From a checkpoint of a small model that answers yes/no questions on an image's attributes.
Model: 2.99M parameters, encoder arch densenet, encoder norm groupnorm, encoder activation relu, encoder depths [8, 8, 8], fusion encoder width 128, fusion encoder layers 6, fusion encoder norm layernorm, fusion encoder activation squared_relu, fusion encoder num experts 8.
Rows from block 18 of the image encoder of a small model that answers yes/no questions on an image's attributes, named by matrix and row number. Each number is 500 + 50 x the weight over its row's rms, rounded and kept within 0 to 999. All counts start at 0. Numbers have three digits each.
After each channel's rows are labels from the 100 images, of 14976, where the channel reaches its highest value: "top examples" is what is common among them; "place" is the part of the image that holds the peak. Only what is clearly more common there than usual is listed. The data: rendered solids tumbling over patterned floors.
# conv1: bottleneck pointwise conv (encoder.blocks.20.conv1.weight, 96x208x1x1), inputs 140-207

conv1.73:490547542471476422541456462518435477460468494528436488453417542484527486489435509523509516509522525479428461427445499478458473502385481488447466440454492520455483477514493580495470433461455488452463603539
top examples: count: one
place: bottom right

conv1.40:519561449507519549534449528429566575465432566512508500502505547506419701496477576633539629440487572572526507453516457532522625475571524499575519394595416503438495457576543587523542603445537457506604511466
top examples: count: one; light from the right
place: centre; middle left

conv1.55:500486555495516455434516499415438580538527482466535496489514378468574545542597447467530394489531465525607450536638538516593546569548520590603564589486440526500546479559541443451545493454614497533591570405
top examples: count: one; its colour: teal
place: middle right

conv1.53:477469478641481531488517498576490387446534481497473466507448557494583624491516471461646541543523526445617377542496547573605520510546539447462614434497477500485440513556608552543470424537486569566410409482
top examples: count: one; light from behind the camera; pink object; its colour: pink
place: centre; middle right

conv1.3:488528500463474501580509512571515478516505516636515588529457525535417414539439439527500486446467422481424531421470512511458466420456556522444462433502645528476502429462430468525479506506560404497429535502
top examples: yellow object; its colour: yellow; count: one
place: top centre

conv1.91:536570506567566427488490498557565413549476552449468453436505521555568506498464564478593540529533503389557378575517527600605403554490450469500635438553488529530423482560557559607463435541453578631459594472
top examples: brown object; its colour: brown; count: one
place: middle right

conv1.34:524567541492505391551466470507424484559509550477476499452479470499441459399669440509546423615447430524571505463450680437510449593545542400516529518502499566529402456441443411498494523520519381488545511481
top examples: count: one; white object; its colour: white; its colour: grey
place: middle right

conv1.67:509461494584511543491525531479506562466531470445496494467513566567423552510513526555486483458484605465452617414450440355464477470483527471422419522429648417580509470554498499379462466491449525455399514456
top examples: count: one; light from the right
place: centre; middle left

conv1.94:452447440458455453530579508501462500452526362502565452532512427470499538474457481445472482449559503438474447543514513562528511429410384516550576519485534433494480455549534491495442528465431490517497588445
top examples: purple object; its colour: purple
place: middle right

conv1.8:408488463510438451488474538529492481523513495443489512590492481502551510513511534443463425506436520552475499545488497515445480459447463517414462523482505622411501660419514517475532472413472538440458597504
top examples: orange object; light from behind the camera; its colour: orange
place: top centre

conv1.25:449464521533546545476522483487493544492489471465478573475524533448482475552591466512484511515414461399366506533457451382485475489527380456502446492479523497498532465469497523428468493642444531555497566540
top examples: teal object; its colour: teal
place: top left; top centre

conv1.24:499467491496473463462432489482442414491495434494486513454430469397546492541478476452499559470476517415456491508431495390531389445512558447488531504570480457456480475434559537394501515499462477479496480571
top examples: blue object; red object
place: bottom centre

conv1.54:571625534516464439485487446482419524583450500463473476466478480437520470626435541515511389585595426580383516447614468455524489577522502571456477619440569505480502509580547451487506415420542403502479523597
top examples: count: one; light from behind the scene; its colour: black; its colour: grey
place: centre; middle left

conv1.13:500540550577549519533500493556509457490483634476424442556426506365455500439543517463518482550537486609611521535449549517529459501535570484586581476443496527493469554546642522516539504409445578529592548521
top examples: count: one; white object; its colour: white
place: middle right; centre

conv1.61:528445545555569577585520486445559486494463612564534480504496493509577467513575603511414517450423490557569540416424483470521557526528575521531594527520515449492462473507593510530561566488596376512466520531
top examples: red object; count: one; its colour: red
place: top centre

conv1.9:581567558501473444420546512550415507493432489422409459454479434513532454608472541588476486503472460508472545493601483480537616487441491497472432477506550443505552516474482459434417502435449478489445572541
top examples: brown object; its colour: brown
place: top left

conv1.83:488571575496614473566507520495530517542476497609530582586531541537496408570478465465508460481446505497449543417462451456420406436417502502491505470419585412491533508454435518456509439501538399465435511538
top examples: count: one; purple object; its colour: purple; its colour: red
place: top centre

conv1.80:491419449406495471440503579458472470485468493470453521447447350508530616496537505484436343464532416531508461479557528515485453518587481490470532521421474397482546555594437374500468413511476435491398408508
top examples: count: one
place: middle left; centre

conv1.63:515545501467473515634419531522462481509476556524493427568503505459546502475459611556544483456535486596482512465511503530502508459583623560536590528477545472579504520439460450478623526481610568710470566434
top examples: count: one; white object; its colour: white; pink object
place: middle right

conv1.82:501437527443422447480519530356518503537545547484483477495503502510402432506434577541502519493522555660501496546485423518544478401530619639483596565469495417327450431433491471509552475360517491538533421450
top examples: light from the right; count: one
place: middle left; centre

conv1.77:541519559535546607552482530465500483420515554585571487587495465401485476511479606430429454549492446526428493504487445462469524420536551590543483613378501493471589540507406524532634505432541536506491484477
top examples: teal object; its colour: teal; count: one
place: top right

conv1.68:482497426447440426550549464491444465432485467499474541531525404518457525542458577496452436461467486520453568495526471425462485505549519598477449476520468436492604421491458473420568463447560479518453437512
top examples: count: one; light from behind the scene
place: middle left; centre

conv1.71:450456492349437606471539521452450511465493485503509514540502423564538624587484506472556516432507495501540455485486470524447565536598568452538592424519549521532545628541590562521503432547594506584511465571
top examples: teal object; its colour: teal; count: one
place: top right

conv1.46:518555431484508450518481453572570473473522529616554495498543589512519409585615458481450492458571451462439489502548528492416466411469549470496433556455443538453498470485543499501487584515454458448563553538
top examples: yellow object; count: one; its colour: yellow
place: top centre

conv1.93:528579470498406467498480508429547470418493486403495460568431462477529468511511477465519601452474489549428595524486389558507543466545492502480520398493496411413468498508539456466504452502516443473489542442
top examples: orange object; its colour: orange
place: top centre

conv1.5:469593432330526420476500512510428523572454520445386428474462461566512467524520398447489452546576475375403494451555458416440551517464550526527487530522498516531454479474433484527496475524539484490627483474
top examples: black object; its colour: black
place: centre

conv1.60:420462452499446517490554523563476432408438512456468472550489511556498418476511474468604529451479548653622431417407506541587426469450519428508552477465498474532519480493613517439541524492474451515537451538
top examples: light from the left; count: one
place: middle right; centre

conv1.92:527483437546451534543582544498490381484589545555511506413509614591601584540435520472506482369529482508524473475514543372525621528568591611415582501546509547478633582500538503464557541514676397625486578552
top examples: teal object; its colour: teal
place: top centre

conv1.28:521467486474502471493427475468468538460442529445398514460549497481488548420514412558485455610465489463439523553534502548461504531488540406622322458508432578563458495539366474485592631486479503455540585673
top examples: black object; its colour: black; count: one
place: top right; top centre